From a checkpoint of a small audio frame classifier: layers 16, width 512.
Rows from block 8 of a small audio frame classifier, named by matrix and row number. Rows with one number belong to one neuron. Each number is 500 + 50 x the weight over its row's rms, rounded and kept within 0 to 999. All counts start at 0. Numbers have three digits each.
After each neuron's rows are labels from the 100 clips, of 14848, where the neuron reaches its highest value: "lies over" is the class under the peak; "loudest" is the band of the loudest frequency at the time of the peak. Only what is clearly more common there than usual is listed. The data: single English nouns, adjectives and verbs, spoken by a formant synthesiser in many voices.
# fc1: MLP up (model.blocks.8.mlp.fc1.weight, 1024x512), inputs 407-443
# fc2: MLP down (model.blocks.8.mlp.fc2.weight, 512x1024, transposed), outputs 407-443

fc1.393:499456601552469471443520514589551421424495482428484518479463511520416442478487558569454494410472541413450509491
fc2.393:462494403397534523505378450521493411474485500496464506561540477530485467629480555527452517510536479452526501494
lies over: /aʊ/
loudest: 250 to 500 Hz

fc1.469:519459504484478540527548522480521586493472507497567534472483505483509513567458503514572471444474506518402472474
fc2.469:414529486480444468503571511448526556515447383465528495501476568433560484404475540436536563496584423467482376566
lies over: /s/
loudest: 4000 to 8000 Hz

fc1.205:521457605554563476440421468365453630579529458481540585552397525422508516535592501431514516460491528445522553501
fc2.205:472483573412498506544511509584488511410460424528587547512442443563473456478655473547512532448512471498527543402
lies over: /ɹ/
loudest: 250 to 500 Hz; 500 to 1000 Hz

fc1.644:544390528540507360496550544520471531481464533514530473400551507582573495446495490548544535567466506483628476537
fc2.644:493535464614387562502485378520479475434486469491544511501402429496544541424445399407464471602463508459484530435
lies over: /ɹ/
loudest: 250 to 500 Hz

fc1.114:437445545513459486499408631530585490565453522546499466492446588501489474498634480529515450524591521405427497446
fc2.114:480529459514505599508576561603558544464494456580523457554419473540528450492505487544432476512515436488474444547
lies over: /oʊ/
loudest: 250 to 500 Hz

fc1.133:514430486440360502523417514506471475543376577423452426590499480577547509711620525437536507455606490466448458525
fc2.133:501497387518532428590609478462503476531543464537506494427459539452465477520476518606452471544502457528426379532
lies over: /l/
loudest: 250 to 500 Hz

fc1.358:455444543506402517446469520472527484501531426523437517478446518585534510520507479558498500511505512414482582518
fc2.358:467566514537580438497449439499516498439415470553491519352468532524569407479486419475522555574537517541499597531
lies over: /oʊ/
loudest: 250 to 500 Hz

fc1.599:605503523517615478488472586466505444484545419487540525482619571495448525483654421379519478535534475524473492542
fc2.599:484475542511380466507529546506411528493534472494529499492525440478523517453651521480558506627497553500419567525
lies over: /æ/
loudest: 500 to 1000 Hz

fc1.329:475488485556546423448453523486530459570444460405521520539669478481481535472504528415521495424481485549436441526
fc2.329:504500515480525519465442549459496428482386578461486459465528519502422521476563575544545410503515459479491523415
lies over: /æ/
loudest: 500 to 1000 Hz

fc1.767:485455507499369463473557488610532579494539440488558551478467500537412481544509518471448443566411462503559562604
fc2.767:423391500448587541576458518494490509501483540462509472512456539499448451573532516586514388524508502498576475508
lies over: /m/; /u/
loudest: 250 to 500 Hz

fc1.411:477387522556455436426470507448602545488517554488493611545548619527441519407436488502433561502519511504563512608
fc2.411:516418592604601512495382422566498478555395502467523447428493513516435485524520572479478545482534502551514377389
lies over: /aʊ/
loudest: 500 to 1000 Hz

fc1.59:465495481475463429533483538463459500483499589563622547519462480513497484493447402478513432472514493427542463505
fc2.59:517572484520585621470512558450498462484543554411515444462498537515520444480450420447566516458520508540487531506
lies over: /ɑ/
loudest: 500 to 1000 Hz

fc1.227:451382479628604459540579503499497455477343453562465487486508535506568475432455470461446540488482566552501487571
fc2.227:608500424548467436581463527512393525499471516500518484443529522514473433540418443441473518442484544516546499484
lies over: /u/
loudest: 250 to 500 Hz

fc1.570:392486502519513461612388575492509443501544565572454554442539438473498487456565440442416459540457531421487485508
fc2.570:464495522533477546489434580553574462483484449500544528600543426486477522489569494506493515556489525549527482440
lies over: /l/
loudest: 250 to 500 Hz

fc1.757:483410460485458429488472484547498518499560551550479586475503524462393550614449612430422498558423566553449602635
fc2.757:491451524466457432624490515496513493462408505453539558514465475461499426534534494398508485550521535502468364450
lies over: /m/; /l/
loudest: 250 to 500 Hz

fc1.502:542598448385605525482510569495506548588530484441469589615593469539429550459458469511438472514400538510507444493
fc2.502:427536553444418511421618552449576479479481548500522541518453514485475538460501555481519503510462534454438537567
lies over: /ɑ/
loudest: 500 to 1000 Hz

fc1.179:537539457450672425448449437524529651544497495528460636661416473559483508531587505426510444467432512423537464476
fc2.179:481423478339349383449519536557516414479494451541457505454530507580499405517540575522647523368519545545487484384
lies over: /ɹ/; /oʊ/
loudest: 250 to 500 Hz; 500 to 1000 Hz

fc1.702:507439442459446471499483466569513596460561437457471530570488454481555476456478553501464565395425477466487532605
fc2.702:457444537490598488452563538533485575500465500531510493525494522564454431502497516471514452381465438461432527401
lies over: /k/
loudest: 500 to 1000 Hz

fc1.462:464556514467646517539426503515493544461619539541517447564564497596451509642574433460529518520449504430501481478
fc2.462:522562409531325467519663618530543515450494521440532597555541507421493546452483498422453557516532544541589568516
lies over: /oʊ/
loudest: 250 to 500 Hz; 500 to 1000 Hz

fc1.422:481410478572533439528371517536482467455443404526470527489546467505518531512545508478509611502422533460437517555
fc2.422:531575420526464459496459549449559539418494596487522388454411507550481402591565451485427548547534519503471408481
lies over: /s/
loudest: 500 to 1000 Hz

fc1.97:483445502350593475515403520534511593455460474539471533546588542531478524501382548461434451544408503477406496523
fc2.97:406439526454368486500476476531450465415562588528482467525435515521469507492470562571512438604487478479515271542
lies over: /l/
loudest: 250 to 500 Hz

fc1.639:540550467467436442478531552515532506512598449407465530463454467479524511537494616460598500447475499462518454475
fc2.639:527414531503560485571437564497410459510395521532512451523509513532438518558510439525490492514524562523447595502
lies over: /ɑ/
loudest: 500 to 1000 Hz

fc1.17:471514549532516510505434530506525498557520542502483564530520506474563541547537546521528521529503472464526466510
fc2.17:548490497501583573476595501459566506507455460433508544563478471416503459552566499541509520428520556525490546471
lies over: /ɑ/; /u/
loudest: 500 to 1000 Hz

fc1.465:494347519560521475414507449513511420527474558407635478612495529504555436452479423500492453451540503479336553525
fc2.465:477517443548496460542495452547503421538538432543471375464461508506418471472438507518399469501530447451488654546
lies over: /oʊ/
loudest: 500 to 1000 Hz

fc1.224:507474517529484423466503538550426520534449592473571550426443553587488514381501530453481570589453543494617554573
fc2.224:501558484474540588466461477496433499464489505492494510549568423460556518450361440498498382604496503448527505463
lies over: /u/
loudest: 250 to 500 Hz

fc1.124:455461469511426454401482514564471522484518486522491459450491555559558483487440533498434408452466496438545526481
fc2.124:513532516508605520527505445492430502529606478535386460599419552540415492442480464463481517561496418489479643632
lies over: /i/
loudest: 500 to 1000 Hz

fc1.498:459387368442451522585490525515511510445517554482580452486432481548501522361420481489557547513429554449446434473
fc2.498:459508494552500581509610514425546499414523465424502480475422571507502476500472400469515484484459438506479412594
lies over: /k/
loudest: 250 to 500 Hz

fc1.739:553395536546452481548602486463588473433421546473584483633436425528568544514489515395486520464592549524480457451
fc2.739:515475475464569466494463464479447581516593405530519503448491504528400559453481486575449489517525500482420571576
lies over: /aɪ/
loudest: 500 to 1000 Hz

fc1.86:458584506424388442380488484509510533482481539465442438502537572488437561441468526601518463561513526480545459461
fc2.86:502491576482709459476489447552530486486483590483493537483465534509504522485538511623533519534523461463456490591
lies over: /oʊ/
loudest: 500 to 1000 Hz

fc1.10:572498465487605469413606445593538558500363410567482596538473467505530488478568409574497408532365563436464473483
fc2.10:429501456498350457455433482533499517488535496490518523423431566525457458480623502512501480505467503501508460327
lies over: /oʊ/
loudest: 500 to 1000 Hz

fc1.386:513503496536504508516555523460494399561493641465488463578530524476419492515595539562493472462569546478487590523
fc2.386:530589461545481508436480430602511547568493478511505387502427495545522469486471425508451591465545616470494465468
lies over: /i/
loudest: 250 to 500 Hz

fc1.424:535486596529417506532445443388577559463527493418545527490400518592585498563505512482501499476493548466530493493
fc2.424:453556466499552532496572549508546525440565439555532578526533533492538441464528425467525396389486505449407534458
lies over: /k/; /aɪ/
loudest: 500 to 1000 Hz

fc1.316:543393475507430470513563465542527487417533420510641439558454473561572557456511463516611532467576551374552462544
fc2.316:510548529582486534392462589512504498426487526496537457560572496432511498557551480489482434513451479495518537520
lies over: /ɹ/
loudest: 250 to 500 Hz

fc1.39:539435488466469489557587483520484464484576514511431447474471606519531408445594503476431468510558546457552535437
fc2.39:506470554457478527437456524556521487424508598568488599554578539445531432576445555459534438511425565485517592512
lies over: /ɹ/; /aʊ/
loudest: 500 to 1000 Hz

fc1.506:532483580546544438379481486502457611491568393497464518513494493509500431448576575509551460501469488413475515530
fc2.506:510486589564560481443437465526532445486496521507479479519495618562478555528604518583584520494504485485461424427
lies over: /ɑ/
loudest: 500 to 1000 Hz

fc1.353:483446379408574498515514454433501596455508496483499568521463454489425496480548525494523512541424512380414488490
fc2.353:515457507515392473576600570514488507506567567453540528532453492536539538499453443507551524530468531445420439556
lies over: /k/; /ɑ/
loudest: 500 to 1000 Hz

fc1.1:497432485582352436490520508479519545521485417458533634570555499514516475456435448505457477410428485594455472517
fc2.1:475466533597699510588478454481474505498396481472479449450462481628465456516450563498441450457527339511503487469
lies over: /æ/
loudest: 500 to 1000 Hz

fc1.148:529462432454543523539575533562504516524531466474483546545431552526544518553449544456524468469458495413447412475
fc2.148:503534544613556483549394439418483423525440480445426483555509479446484510560554455565501543468512531535544465545
lies over: /ɑ/
loudest: 500 to 1000 Hz

fc1.243:504412518422469533519374513502474556487491497493518432523511437510477533532502560499478498501431496511546538450
fc2.243:503598607488521580511626507479552518499491456547461479513503537464532623463550509528488477543439506537493567492
lies over: /aɪ/
loudest: 250 to 500 Hz

fc1.264:516586524465505520400546509447476577516505550549469619627491481522496458492540504487532522420455457490495605549
fc2.264:449491464447537503435483465542569462451548433601524487407493519615427507474555462455534521428481449481522613428
lies over: /oʊ/
loudest: 500 to 1000 Hz